{"rotation_deg": 5, "color_jitter": 0.1, "qk_norm": false, "patch_size": [2, 2], "width": 160, "positions": "sincos", "final_lr_fraction": 0.05}
Rows from block 2 of a small multi-label image tagger, named by matrix and row number. Rows with one number within an expert belong to one neuron, the router's apart. Each number is 500 + 50 x the weight over its row's rms, rounded and kept within 0 to 999. All counts start at 0. Numbers have three digits each.
Before each expert's rows are labels from the 100 images, of 14976, where the router gives the expert most weight on average: "responds to" is what is common among them; "lies over" is the class under the peak. Only what is clearly more common there than usual is listed. The data: simulated grey scan slices of phantoms with and without marks.
# router: router (model.blocks.2.mlp.router.weight, 4x160, trained with AdamW), inputs 0-79
# up: expert up (model.blocks.2.mlp.up, 4x80x160), inputs 0-79
# down: expert down (model.blocks.2.mlp.down, 4x160x80, transposed), outputs 0-79

# expert 0
responds to: low contrast; noisy; belly
lies over: soft tissue
router.0:469572453464542619470575506558449535486453519488511450521618554458586499481637438494547518553476503558436520570484555492538484506539524530492413498505503480378522498497458545500479448512367514383512506410503484517487504620565557465502432495
up.3:522454512485559528555489534553495575574457516414508518555516453484510451439460502617471446532512518431498390461538465518444589483437495491491556550523604473523561449487546513578577567567506422495479567521523429463494458456443454554389522561
down.3:538510473516532411521471428513424492502488579568488455518431551486466590559518540527462525527522532381522463506512486481461553490417567498449501521450462476548474550501474501534452434529443417515491561514514546538490608474467647427502416479
up.4:699360612568407293391409456496563480540498477470522475471528486499550459485483457535507513510475502403514465492530557527545538441673727609471498504459522568449537525490511542476497512564477454477542458507501525485497471425474456497517474488
down.4:604476672487527351428481494480586518506519519525516501499572405503529471464510509443541437451462600470527499553512378523490492484673532531482476448490546415515506458472484477409531433469395577520554545468493478496475533501512522469462519480
up.5:495524588406579574528554487458600492575477468447526407548524507513423549506454521510481566562481554474521518450504543450439581534516488533525490456555507508585598541510560546543501581487651510474446457570496454489432435509454535469486507428
down.5:516517523595560356463497469469555526534448529567438528525521502458605482407443667498496530514562539539478502486450512438517537532456397430423450500432524476579497523509492456521456556488482507516425463482468476572549396512543535409578560507
up.6:578359391495553533593534524449438550500447495449494515585479515556498482494516492529488479511526495423546518523517523529703607432391465521473492533492526492434499483555480488493524459507538426502463526555476391521541517490516549444471491489
down.6:423519499660601498458592554482651411489509488481510466523553527504438541513498545370624462383547534508489527555592530503532499491454482461497519460553530506579510498392547487561564415531481484511505524491507498449437394508506428572510493475
up.7:359587492506549467457444548514425529499544528534426514592534567491468570461483520499573523494498533629541493600509544464478482473406500507492455505463481416512486502508545392495464514517433470436430488454465438453480486503488503466523482561
down.7:512608536584504436432513520489444606490510506583483429500427531503470522492427475422450514538610475415484362415573467484611489504437514545509480441506510404493502491484578618476448450506427463513463498501559446611459445570493464523560547570
up.8:553496410503615574496470497448462515464484568518412462499569515452633483448578498531503509550391456503471490432475526541579576517542549498564369529513490403462535522508480525473543533452513489370474526527481506553531436540510515444458432516
down.8:570407525647545457591453547495462468511503440473539603511485479494420520478495494501488439582524533510555450381485477482507521482545375524593513505528552378479496384541529555417498429447625432563491496497479535414419497548438524532485538573
up.9:466429592634448502509446456557577407413521533550495543580495462499463486493569489439500437505508462419492481444497587433443533436525514468470529545568402471509500537454529504462519576509491487544446566514603494539406543512427508463534524580
down.9:534461478480459502493496521518484569426570423504480515471568500516468474411482580523438548459517430523522471575446542519495493478496471408539491415520391657518517539507487537601484436526461463545508534441485527518464440565465408511469500524
up.10:458428472474552480503485576448569473485488465494562511497544571486557506528425460377540416535493403541451536535597496528554513528575390490589414406461406488589471503490417464420543549415466479520517583458380470455531495551507523502520425482
down.10:580511459411391514555471514574415534472582487502501478529430448546509488463543503605508608532516507473508541417432497402618497532531438438466611569485472529507502507455582553485490435544397513490563533539555556488561456490472422500480472520
up.11:559503478596425551498505557439534469397462538578422493534511537458590446459582458444554539484562531578520527541463505512476465518532399427531439534556457473451439480516484505378449479430501443472532470433391446396572527496522524492489484469
down.11:506578496546532538587570522538348538522481465539443549471434438491444464426527528557581572530521522489511496496547535522511503559473540487322475443421468508486475498581457468471446526531425572480483504455533454503381430417491559508587574509
up.12:517478500476546437446519470436438434607480442585525529541567547490560530512422514533594492533513566541495476502501464501431555506546599524557415475395536596542567522525495531471427428532485432520510502509386394492462509539421512462613536497
down.12:554511498449414414559570346588450472532531560461466554526518488481436530586492482524494501465495529503468481609598385523566541527546552502435479503502477452527484541462493372479493393530487564472570522531408487513517509459395466481461433501
up.13:505611667524448408380494386522497439529545536537447499473504490462546506505520470503541567537560448516465538509496510455498417511686609567565467514495479496480482554489424468455499468533466451515523495465505542407541531524480510516547458448
down.13:411569575449490397380500467553589495499560480544487513501435531556481549494559417520503549482473530526534505526564424489511379487507520518511516524462557481583517500441418439660521422500562400492441473560549487498478455519468578558507566454
up.14:593494497492443474456482416528455531574476554558526429470506596547550447479450529457518475525482431474390448464573549483493521535449530474510459485462630452443420443535475457544394465551444525476491483507564479454442487510504466544497511548
down.14:550462496474441498506572453578552447560543459526478518498473325446401552458482500522447392505482506520537519473553472574488598491482503421423494525505432481515493474549507435533473585491452477463551496485560483507568370567510626580538428449
up.15:486522550403500561465502504567468529469471504413546481545539575500489509521533422407512542406469529484508532580464506519454579576566459512554458495571477420482544490495517434555459433548535464477465473497432482508468472498547518521500492516
down.15:538490463587394495406519532510514468509545546523511440536460638457426591491445497459418453473463488509513440530571484455542545531459610441544477509445506361457505518485597477559566456508476487544576450487501484454487518530557491500461496549
up.16:518354585590431340456472462609476542549521450481487541581425548454469530520441453478524482541520492484491434466489531463653579428569607535483478487437516556429477516492496445457532555509484527471578508473535478491473516478561556581495495495
down.16:526485473459529433424507494547562506518516392618464528472520604485520462493490493500559485494508599462447563506549530555609467490546555488604484460450424456484504533445415457501455481515553477549559515453477505508550514463499500564453604496
up.17:509588408482458451538482499526500499479510467520500579526498499463492497517526469587492575504441447655479459418494550539610572480383507515454457573514581448441472426497514466512544528469522435483478507438510562399556475519491542456463484525
down.17:543461616530468440424474472486506494446495519473468422507522570488441487502539550488511452462473467463509461604546462471512360452549466458514502507489447513488489574499478431448417481472541484531488482491517521614485528469463491476526462466
up.18:466409467396576545611568424545569441490542544494483498523485523528448531414436514605523574644520517564428533546491477469643574479404509547458515525483504571521485487449494471510495528496421471498418492464518468443464502520447521486507487484
down.18:499531552549494526482441493474547455480458590501490547537527459490505424598412472402469483478560419405622411414495592446539439489540495507540445431567432437507501516633455507509508498563625396485604547492455451484501431491509537451559469461
up.19:510405532447607417336509505559436456549562497530479519483597503441473507529468417567527498555455469484545490512602484506613538389616562510511500489426487458562440473470510523486497537514508494524472549524426543574480550449443502433484482578
down.19:528499555527485486614509538448620460524449576417443606519531583453534540490409531418442506510590538437517447477466622521502472479542500438520553486451477444519543482600478428484521459517605446521570521443514422402552484543463524562532523500
up.20:433544487491626555455514509543452558547511554525443456549482498468554584508487483471535588506501510514461479517540564462464558510551533533639427471503450424476521590512415454479542508500384506503492540467471475419494482519524583444572552435
down.20:534503481548485480467489452487529451503449454555526540487521512523524426541450463496600483616505515494532512544541362500397469492509477525501540546471463553510501565543569536489444373454567423514633531452421490530542487517552401437485484466
up.21:422442416503558497529490564447485531441537455505481443519555490490509478566500484479485480541475535518590533482533472504361571478457492610535407568403473556438456475395532345546558529462546533499470528464465415507541467528534475529580449484
down.21:550516562487441490558472430515390591515539451394522500482483466473528558495488426483486546479537578522483547581433563495514490533538509474526554566494414497575492586477580564441501473541459476500560503475431492419657493485460488471538531500

# expert 1
responds to: limb; low contrast
lies over: air
router.1:611580525553543495516499397529462484460488540457552454488534499568474412532430479467608593588499506484384538503500532435443529540621551439496456505480536558521470490488522442538552542518548514411519495476507467408490475415506469511486447576
up.3:404570512447487568476435510440510586405438529479531546493503497567419512479538576553504553502413556526473501491456469547475494555591469493470408531482384504620552472490415509449508538564479467553408466483455587429509487489524413444480478481
down.3:580488528407541377538526507613486526506516445456534514500434486502590463468496502544537520482530485467470568549542529492601398452451482479451447511568509479446521497637600443368499595555515426521500513489524507453484489504512571541528575489
up.4:454476504532483498507559474472557496382526407548509521477551537517480644461521472486505414534603451494541500548489578478462509565560457497477483487473544473430500531436571425477415463578548515567552499577483490376511469415540526451447618410
down.4:467476482446465541502525524526516516537513506535479400481476482454497557606472491501467542461528554485625517421501544485463444483408442522477497517474575503463498531497500490585556513473441425507489522501518447502602502519544437516471318520
up.5:425594484540522513404506469500516531515509568472545482416442550487453515516506516601550462503480569441522529432499529548540485514418529539500545534541473500543467519409512461577487495443483485541447482474515500407460554446557400482548482424
down.5:547409479453453587476435587436506453475565524535527466502397522501479484581422564488505464418451526482563528501522498446441454435549584537463435526535421478630493500501417458507502496519488557499467424517475502404577472505477477498479488538
up.6:368533483533522552449520545499534463508524517499479545477546445459524545589545492571443559580536502526545520465530476547554459476535536419522486497473573471453471497470493563486533367570474537478458497461506574546560479531549484420552571532
down.6:447522557515445562529494458523568580528503547449534511543558525489538465483520470510424427491484557464433557495576522493450446424490537521543506494447425500555460552516541505437471541497453512462433522538505456480504583484582546443572457566
up.7:500548478499481608447521408510498471455487508512511500497579534461609472476476547451521532487443451510499547434501568459596544485483543500533447487561496444463554577459462575517517541412382558410547500496508480493502463614499582366523531454
down.7:510554534538438601406545483532511549485442501613510534523575500506504589390553517509440502578443513579437416487548569456552519505384572502620489549450550481474482474512500526517478399444425444422386475457472439483522528505519567492536550539
up.8:459442460440553479489546405467638513607487482461518561507415491513487588566428482403528570464499589504531511505517430519482512519543486496542448557474486459543443530451505508508480441459485476602464485411476439423498552527461417401600478497
down.8:508473526552582485544423561477410538486493438562423532466496433555499505461451503469443453509495551559445508511524443476539503473553433546507490481475534446444509576529567487555455486495419591419488499539456432445578421502542553496520460491
up.9:634529458433554581566544523523488614399519543572503505510489571508560488541591478451549557510434471570473516532428543510490495541444430475561491514494530471519496520526436506447485464477356445561497545504514513556546507438522475403496491522
down.9:505496538489459550553565552478483518438520563502441500498546440498549449466439500458475612502535586581525569517553552533532461472571430477619506514505517467423536503493537500474505416491457528462574507422450478557532513612524575523460417463
up.10:632480480454406500586520576529532523518505520454458505534506539509475481453689440583432466510477516537483441600486567556425464517478429571546601571418462544413450510442460455436519489474424532564436541508567428590505503521537541546569511536
down.10:450524440594497513451546502497491534429470521513420525506409478479462534513508544594479504479518481534469451474507457499575461512462398503544537555521520652302452563496523522504519442570587461476548483436484508570467532546422395470524536520
up.11:529440426484490529570561438466503481461493525454529525568466473475420448381570484400528498496478500527526497543523479516427465526504383480482453524501536546576504518435478500413477516508480489550443540522516473533595481467501491549550524465
down.11:413458495491525496503465488473457543469447417625517509525539524505534493470501486551382468508479593476543514486497513539542446447449377482543475583505578474536496473407562432522463552488579523411511440467450500455372472495552466523588458533
up.12:474535516500490516571556478443537543492483574537418492446476531458556414468572509526547588503478383477554522455531580529547483545377480483527492507532474516411468453454468579561534519377421502514552483537458551519575520507538510420497521426
down.12:402531534470630472491527502513530510462501483496474480564438447535512581461463513431469540446444583490505504365419517434541435586566415463570533553437520494507478523586392544453495481402466574406537521487517494450413400451521521514431570532
up.13:363495532526477595496593494534498450497503526502519509489485560504496486558445504517365484561610582478508439432549548493501501599515477498487455470547453524418469451527471442550511462573463489468439578542561434493522482471500483455531577409
down.13:606537474443488468516518546501555522508487556528486494529494500470535525449564546520497509472419508483507547542373442509504533501407485476566502492472452442445492473530509440371497427504348462455530535437471432613464567478488542548546449440
up.14:554444571511505560570522603519540462532536503571449471489497550483455525410531571586492512499452529605559479391516525577473417530465443451448552511513440469491544530540484444486543450548524457487420461620493558495558419489454519518529497494
down.14:449525541441433419598496464573536522518505560436501408508508420487479497528504519530458558437523487489452537514468425450605362460532428356567510473406477539522528494555542525420551461473548627522551511436511536507448544488521480467466472586
up.15:492544630608481542475470462494522478549533474549488497562497534509496495625498617461450536489525499487481518523459462537518445530520516534484507487473537546555500511505581527430495409489515462479503496575421508434457543432454508481522487481
down.15:505485488484445549424514507623506547472531557516522469529501556502576543497508529548559414572454580464505447511556480420486466477576598462559438446465506579496526532441498421515476460550578515491441503515485418517408415499523441515552573586
up.16:598581519433430597442516501480617565486457501543474435504528500459492573490516465547392491523450543552483540431484623508447517526615558483654495501501374552481476561466504571513447415463463449533454488480418450549547501531482487523550607464
down.16:403405508531466478566448536533493475577491474503535515526618493470456459528493473568497489576427620481478451453525555513442370516498536472398446527445500476555495521479501536506549471575529441567553482472517407522535453538532490482518474488
up.17:729509593575618538454484515474398485527525589491546446476533466511450572473403544494485511502457553461506510484569512535579504489466465520459532462479587418498508409399543469493462552558429508488540512469504515505464454449446478528500546523
down.17:599519524566518518479493631503477504530475526578561477496569530506485551556558475501535450485503519497547449462519482510589484498421523487476462518458556496440497471501548463571513448432481495564537475475545468464502502468427488552417497468
up.18:554398533476595493534449500452495523530477483511520491528517512460546442452522589555436537500469520490520437416510580608567517487443498505477432504484557523498641492528524477594524521483425478544421470523559527418529451464483476503526500479
down.18:473426435473452498516483554523465478488518508483577486531512635432517587511455568508504491535506444436645582418515496465485402479459466473470532440440443431438493568391548511569418522495468504587548524529475454495497469471466551458544518438
up.19:427534487461544437539546477489413478607464489554522553526525454441484490558481457503465521553499458454508460455534502423461535480485464564536500485434399522526607447525505516438479449523542429518538486453487519510553556466429530412505516528
down.19:532553457408487366482495609497586565437518400475530545491523404504469514465486479500500505591533406471470472523570509488522472510579515544484537514493446383539471587556574467419553484496530483399477487501490504427552445516482475494520476423
up.20:522525516472536565543504486516364583476433482442539538505583487504522476537551461564484437496488513518474461573481518516518425450504545494460473413570441477439544518543556524412545502464523454434547484461517524448493493546472533480489544516
down.20:494597501511529482454558524521652435433531531498472413510595494534535522437522506473459488526549488505474442513460582575529509561546552469500508493591479516579489445531509409501490474514589490469521443491494421322448593529512511504474412585
up.21:590533484578556535402507502473433477569446514553526556561513404426508556502483473411614539470509553549520485540582384494548526517618553516490498455467500454565508531422512557422467441468551496520551443481447518464483535527480482428480535588
down.21:561532621535490445457578480489450496590543475545488458414396577481466534527424538537497472444460500568527508410537446496516498559595592457570506585513519442577538481492455456493556430464440466501520475506488457529503504488553523465547513519

# expert 3
responds to: chest; noisy
lies over: lung or cavity
router.3:458436537522496440545542563433540542566535426460479531573448525533413519572489561555521422533612469494582512487496473523459460550500409538489530482484484466561533476409521500488510462532552472672553533515517498449450490395573477576515509530
up.3:378533538457499518542515488501491535428538463501421506464512498512452504452414512501587554548380554578468531471578535499490707572576564565531486489509438527560400494442428437526421532455502503546581478462436454425495463475447436499492492536
down.3:502487507526517610508500564518529563482502544461559478471464382543493479545542445461522456457529426528430497456542587579471431536654507557465584542550340524527469498428510549529521460542558418432479502522453462428572445487606577540495517589
up.4:547523565520511393579475497489517496554454445499493549503493603555447427548512590495509435447483525491539580507518512513425516612460537530532470502513450490473480452494497488594451523481597463593413540477517499452497477462526425488439482448
down.4:431509465534465497484523495533402512470542510496474424429545513557467464514469573505528601476519498535531459475563580526516455554502523455466504509521542480399516488504499503448510367528402587471598498503547476513508496436456493459566469544
up.5:423558425468514520514458494495533510471502524512578496480512514519578565522506482548456503495456553466461537493438449537378552500459480529495575536461468525471484484397500486497493495541408409454543471521496595449496446445527557451517477493
down.5:435460571518507520470467508501449481558505604490531443418537546460452585587565597447432521509475441496593458530438463464421479483492542542444531562524428393458467481529598516450472376440478481534397505481531544542430539536458409523427559505
up.6:537511461474445561567526437540490549453500497493462486460363561442478426508455473510543509454524564499511579504444529502477528512397471564530553514478473549512488477497590511494533615530632523461463510501479549502564590456489515558483468371
down.6:462554512519485556510509457505558543474493589548533434497473504516426529549494574528462459439419462599504452408522533547487530543488463487578497395571458457519501471516500499643512452484501512533588495497480476422473547541466489516443498466
up.7:512468487548547412531511528489535472406522526492493559477513604527438442569525524436513383438510521549515544477525502549473503554385420498484536487464481379471525474449534452562458516500463440624502555512560523459431458475506481528563496471
down.7:491508497517393584526534515517453457483478556578455476497619458477573509515528523525453633471422498478565542471506593526496428506432505499594437430519529451528512452518529507458538467501418456467556519458469464416632452471541482333502574495
up.8:414475723436387398401459556517459555489491521519505495597583534522468497462534478540503487536456539536510434576518540543698406615635480455360414433546591487519475455541528485516488587501514506476526479417489474518505507526479504473479472454
down.8:440519595470454412468572494482602450467483475576505518555436464480484496509540470450463543461534414411530448454499455485577387527557529465517448433488473449443466525489479439561492519526469511641359532479531465443537492478533435490521492470
up.9:472558498425581492540429483533496472568549492475564500593539418546390554524483455566465486508491584470462506526466435450475544470428482467524511571544531505569509489574537519415444468476490516387389489600550503472493474481474699507439470469
down.9:544465404598451474441443493491532571503487511467463480492455653477501504501486564501447415378555538531453454512589487455520569524551565463580574542484489551497531583520524523641540494522466474482491532448488511541578574443507450498484442472
up.10:398438453535525523479533499628441519524492547522475537399377520476550522463631503463551520552570480562452541500507522505453562500594540487436480478462461491538509470477464442486424591367589502477629443466505416572506458494479542563474529518
down.10:528517433496478468585534626486532401459497464462541529485572414532482486533551444495442516448483454470533475492414468465465530503530534411400431479554403490565530482579574532476483461490654544494483451542494448534492540477562601404456554538
up.11:456542525548542492564501514513557470531569420523482433430542482458407438432463511542470489494413564545466490453545518559514456533506514460499496467441476392483487413428557512497581435495474514429494464530492568485541443492511485498462537465
down.11:551466513379493475517455485486453475409539421431475503491515499462459451453486582499493481559472461362533438513488472513493524524443513489429530471514429602396490498541526521528545487474456499502519524503485513573459418442445475415491541518
up.12:554417509551442333501418470509483533471510574509487541511538496532560487521552501459543493470487563616498532515509508512516540397451556586532427438462564511445530435421504465483498451446457451506570516548529448462508542488524560570516485501
down.12:507416465552488494468515457430459569594520533430537571530541386523538466569459468476562485517509443532434514506485474470578457483516521547514519500473462420545470555506388454515507496409461510497618525550452496527498525523543434533524554553
up.13:506590664593519448504478390517538503554523468416488485443501529506452543507481505489537493592550423417505524567579469439517371472575536633466554525425512559501452474432485531596436488521567460579538499477510428412534511412549485558477623418
down.13:425560499545488473487464489506442483499515506476478441512377440481518496449504554453378562493516630542526531519605586547566496502589663520594514459524505501489452451512505560503489483552480638544555505484480493440471432510466473496564474520
up.14:460537543496570544560459526479542469483467551538470527551472504482460490570475574485415488588458415558532438533433521465471461409510464534477507503474451424444482551493446471526469512521486377605443537599606432583572489446494558509558528486
down.14:527540477465512504447513535515590512454444527466484442468429518501428469640515541575547486497506537516461583529542454576534550534500593459503507506508550582527468566485525517567501395528585542428529484400548537426454409501601485498479486539
up.15:526539456408425482460517559591489472463484458550496542558566512529531502491602370525507453525445542453452391460517459465327456542614426574561527515434566545479448515509446479527520486488515514544480495501531458444470528487471418508422445511
down.15:480559455431424516498500514508453504506516564607544438480490551467463562521500526467430551490444526465512459549388528494424457506575457469430475458552532494562530446554505546418513457417530536485488490520428525602499515563493646457459477507
up.16:514477534529423390478485441416447461477504564441531461466454408478545502596491568442486537540458544508568570457480511582467500562526645581533502552503377531471419461459580472423475459546509512495531489523471538480491471502433448480536425493
down.16:547513525634494383502505447504500544633475454509543555465535515495515490464526528510509495481456439588489513519433443485510515519537589461452526493480482507545530468511580524473468437481336486476486499530550508538507525455484419496471476556
up.17:531480531468546430474448518448388521490443613509478481478456489440540512451462442521498509618449517503491548535550488506542562495532560520455434482614505565545560501550564545508530488556587462370542526511427431517570492467516531506466506429
down.17:427597545611521547483515469469553518550500536493526438562546503507497563474451535568512570628411488446508441492549522490502437526525483496583520546476469419444471462454466583487440460561380412574487517544476422566569438478516515498530397514
up.18:627539527501367448468418526453522488498470524523520575458479464430564487491519531426512536451587483515504510572497531468480549515580506455529613577513444485446486502520451462444435480460491502504630493574509551477611522508472558510517556552
down.18:559498542495578502431480508439391528514452534490499495512500645532534553522567517510559493408606454491543578481403469475394568522541500464582513490485504437519498576514541400398472514508520509507449475560469535537536507528576417517509463461
up.19:386505496490472507479541662544521556525551470478436604487502594456509538503457587498475481464611546468476518509545523485459520488459465431566575583480490527591555527513435516550411500466486511480459507520454503505499560471487447471560465461
down.19:530481528550446599498592485504583570461458549465526447472481560478530459531523453482498469578466625559451530489541516504422503501599565548491497522456541499441514539510448491503463400508568534584562507462560520521593564529528524510467376436
up.20:641540505386537541498534575526508497501540519573471544465479415561425618518554485624525502508488516445466555476563510532563531498449526491601558560450629540518511521476466437493548440551492494465517548534412508463484427466533484493435468541
down.20:423533454528512572516578473433507521597542522570590442537452558477545454459511456484436496527506487436475374550462482587475465515416485486452493564495554597384480454488526488461529492491522418525545556511497549473487591508495501482571562438
up.21:570524547537520397409430462541449459468565560456508510462481475470537506475578530494428481503551481511436497421493465534577563557589678573523578546541508508483485513495456517542457453515422532525571491477550440503518490492544478541519558486
down.21:602602556560482402485472550447461428515473497451506491440479368524473496465477581572664397510475575448485442524469548495502418485597602570497569509564535453536514532521442505463436495480538445488558486493460560467521610473469472426459429500

# expert 2
responds to: limb
lies over: air
router.2:511545529527504491482535478482490498450504528516427547590486606449474460503466476556460541526560507483546495472554545563514504567430533546610508568418405490481471492476518509477436497478490526617443520529471522489557516446452471393472559365
up.3:445404535549424487427519507499547566498528478457505484514522471481513509446486445550463579472606442497467488535560540477468512467506533658571495494498489587543491520449493453511396438455474461475437496406544541415502527494468414498465538495
down.3:556512504531593596533584536542464487475470526489553496516551561470497460536452445402409527597523540495508404553590428383535533529571474504470496478423506577512475501496529495460506454561522509609578523544487525503447556537419456530560565516
up.4:500516484609513537514506534524437479485486499603492545498577501478502506486580578473428538476503543450512575523477526580480367482512507520568395457525524491500523416466475490481401479395475614505531522458408493528485404525483545489494567434
down.4:469521473445452422412549406498491507526452550432441500478445474482464442469515524474385524553406483465567554539580509452553644538515562522522443510403433505481507473564512510518442505483420557431529462482508479462486492491453496518460476515
up.5:417533524473412415513571478552490490559551556460468497400508597459489439458414442562505481501533644490477555575518529536504499523472529485613509499444491511472494449534433517520407476592487465534495493561475546409507443462517433532496464430
down.5:543429501545511537488481517537521540475496531504541522553443507549485532651474551483395493406468450537359487541443439441614405497470458511542529411544394537516530450543491552476547460468547491471417476567563491572391431439507428501514533436
up.6:557500370450503544549598605504633441524537466404490509545464472493469504492571427551435503577485488479502505491501498510453628462425450493523462521540519390516497523498509460507529477479504463488470498489517512495491472478482442521489499518
down.6:445522421417487571497469421479515492517476480484496561549574477515500468442449481418547537547581442507468529506582474538473576485468400496537453504489506467468491575496514474536475488403475527425496521506501499462519493508518519610607544460
up.7:503509550527475562435449524517503573482496505356517570487479470505482528588404554449454455422582551440464501457500497486514535511457459505468470470503511500587594536545494476523500507545521430508488497468497490385486511492557382463537455438
down.7:508436475451461614554525549488528521497543510533494431510445425511478456635460509511537596456503491494514478558425412449509482464526396482563518451582457466520534495541464429425439552469525551484532535516521573462529465504540444598462454524
up.8:444501531547548472547443505577501513474565554463519561492544571463496436448441579514567522483554574556521518445493451570487498540512562553598580527412459481548459520506539583472484374406452374530564566539543455369562476504428402500472503425
down.8:625463430496372525542434447482504440561510486466455469491502498473512573617498476530524465461513493436448535489545489462557500488448514450423440484477409543517536459489447430550481476559568583564435456574478464545510453486499450489563464553
up.9:480461596466478478415475534525464368546525537458497514605603462534544500481431541511428484596582530463461539564585482506428521525494454473539567554576461522517469470508464511532457496516478538463479438487515515423475466491464538523473484504
down.9:594509526450460571517439490598549497486544519483546452519384414481511493601529501488526455484537494500444469527570466544533472518599531445524457457553540517424546463418591442563497510565387483494624489530568595506435543490477513439495365515
up.10:476488494485579514497412530437508464534446488512547570484483518476473511573506410570442527511550487464541507473519437501489569466516448600516622439539517489617578445529546525479545466508597451507494408502458553445545570513560513535531559543
down.10:433548547450522426423451568500521545508485490437485581528556467476511490345467443521499458454404528435545415556522574462579446550483459441400470508543501610593530565515469509461506435521531452550490536499421421454532456575516573554626555483
up.11:440533421601548487496544451487531514514472544475432510485550473504534572567491517547532498623503442523549572471571524506462603479520589578534495479435579419486433491528511537419515450489514464454503558582521507512489462514450527495366512618
down.11:556527458516417484550351497481420451416495477508408440445516546529551444499496539527540370468529509567521489529477485540534455530491517498541535552511543575494525470511528560560397529501471565495406493501456478550448479516415432452576506467
up.12:556545549448464539475432555495530535491495526463477512465560504526519453480493595399490564464532621527493472578528489531494481483464527458548441465498426522532580550573535480404547441558566424438537462539523400446508537560590394458582517473
down.12:445509461512528517446454573553551540573452456532526555489510381539489507531547511502554463513493473482498544573506603536553474470393466489442462491565487588482489468560575430440486492396470461476532484463482450404486524517520610505530560540
up.13:705524600597525525661508595498538497553467514477549414549441531537500517493442492547475523489496495566508574522520475520575440505579507440448538476407514485484471478515515481442575459463480482455488558505486547527493425548550384540413457503
down.13:525578577561546473498494511502500530466508476518479575497577457512505502485551568506437488516444489540495549551464546503510448418544547439568442543451515521424514563413572553513470517576462539511566480467561517587503511448512535523515492583
up.14:441493471482482528487487563490589487439444525523537480508541499455580493471556411517508514458457468464435441550500519534511520503455532477500510431541482481429536620558439556592599496435455515429451472526465513444580562509577486427525541459
down.14:507533566516513509447547563473538544557516505497502510532588359502521468348540529542440533477470597525533470453562556472537380510524565464515514623521451517482473457543561501419558400472476389498516518487502501460563493490487587462621572477
up.15:485466519530512637504523455553540510476529485411532542565532488523561532458473488421487468494617424497462518553435503472510432472416435460434541366576508492537569403523518482468606547470516427553519534456533497382513551500461462493548400498
down.15:476502468524448466545462590457484593473548434602501418448509407482524533390405614510542594511485460535506539537460445490450424456612429465571533427607494448494518438523523564470420426552551420518523475540523535450493502507500498504472438504
up.16:494530515501460486473458517516464469505483499415533534400504459587496448484523532367649496506486470480486486561419510424484487438513548423412512503515569530569607551515478572600494556491509494407528424463509497500393495512539482607500399626
down.16:545472495474566508597448450437437489461521515431515505491686595495458415477468525442502535537442506472503390542409572487503458475570605513436547540508438512547503499501494484394441457412439441546537493511446440416518478609493554464501516495
up.17:490527453497488523455414524431498432529535577468572552518525419412519470543502485489437485483511465529439453510433499562528490400592462518523600469525525512505405460466507580506436470574431458465572513461518571402532561491517533498506524520
down.17:456394432390555547469383486528512425532522583561465540442557424482513415593505541516476499519502465472547478521505458500467517512510569535506511361470483515447555534490467511550546540599441450526554573492507504566424533430433523547508457517
up.18:474455475428462531528457470405491440523471471463485547474411394560437496498453479527484400579484575459510499447519614546470441462557490504493481555492533508543416549541427534416531491491623539495437471463498464582500559500528638516454464495
down.18:505454551407454430437456511517474520560403495484529517506575567470504495487505486455509534439425487576613453420453396461560567531540632467521495479560479532500517454460482514514487471555478507461487527540504472357532511456531509573497421542
up.19:485543524554563515480504527501467613480609492500541492431476526565484504522500529469523470526433421458586565446465487499445448495449514535439368450506497401511486508413639425456492559438504512605502479464536459467495491548491579429514440496
down.19:399481525557522583402474494503620466474464512525485503499488445517508444545515544500594427528458526477541497452554483481442452461575509550409511417404506524547460493486510496618515461571546496446597498511565524497470532486537426509472442488
up.20:686544478469491456577494512530493517392444497420468537401507512522468451483480481455519541485438573499543543569533478506545558536551572496470489514480449476476480520491517470478429430488438456501580538605554512460402569426459394565456489571
down.20:411388521603455456529470522502470534502519519444513545506592484490537525509502522519587510523528508526480527509496584437470306466403502516601524506529545504431482563557485422466500496501504484451444517478436497590618505532436529506526447452
up.21:540449441476504502463585542552507430521523515501484559500456553490395436573558548528671514542500543481487459488534507460427500535541620547513521543451470512437531499613469424465507458513515510475520496447527519475511523517529369555510528424
down.21:386469520474542542429450423509440584655500538496563446540462495484616537506449399512494558450503482607455579572515464520580508497481446460446450436483477524466461525507488425486554510572487555503422493459472511523488626436502617503434420545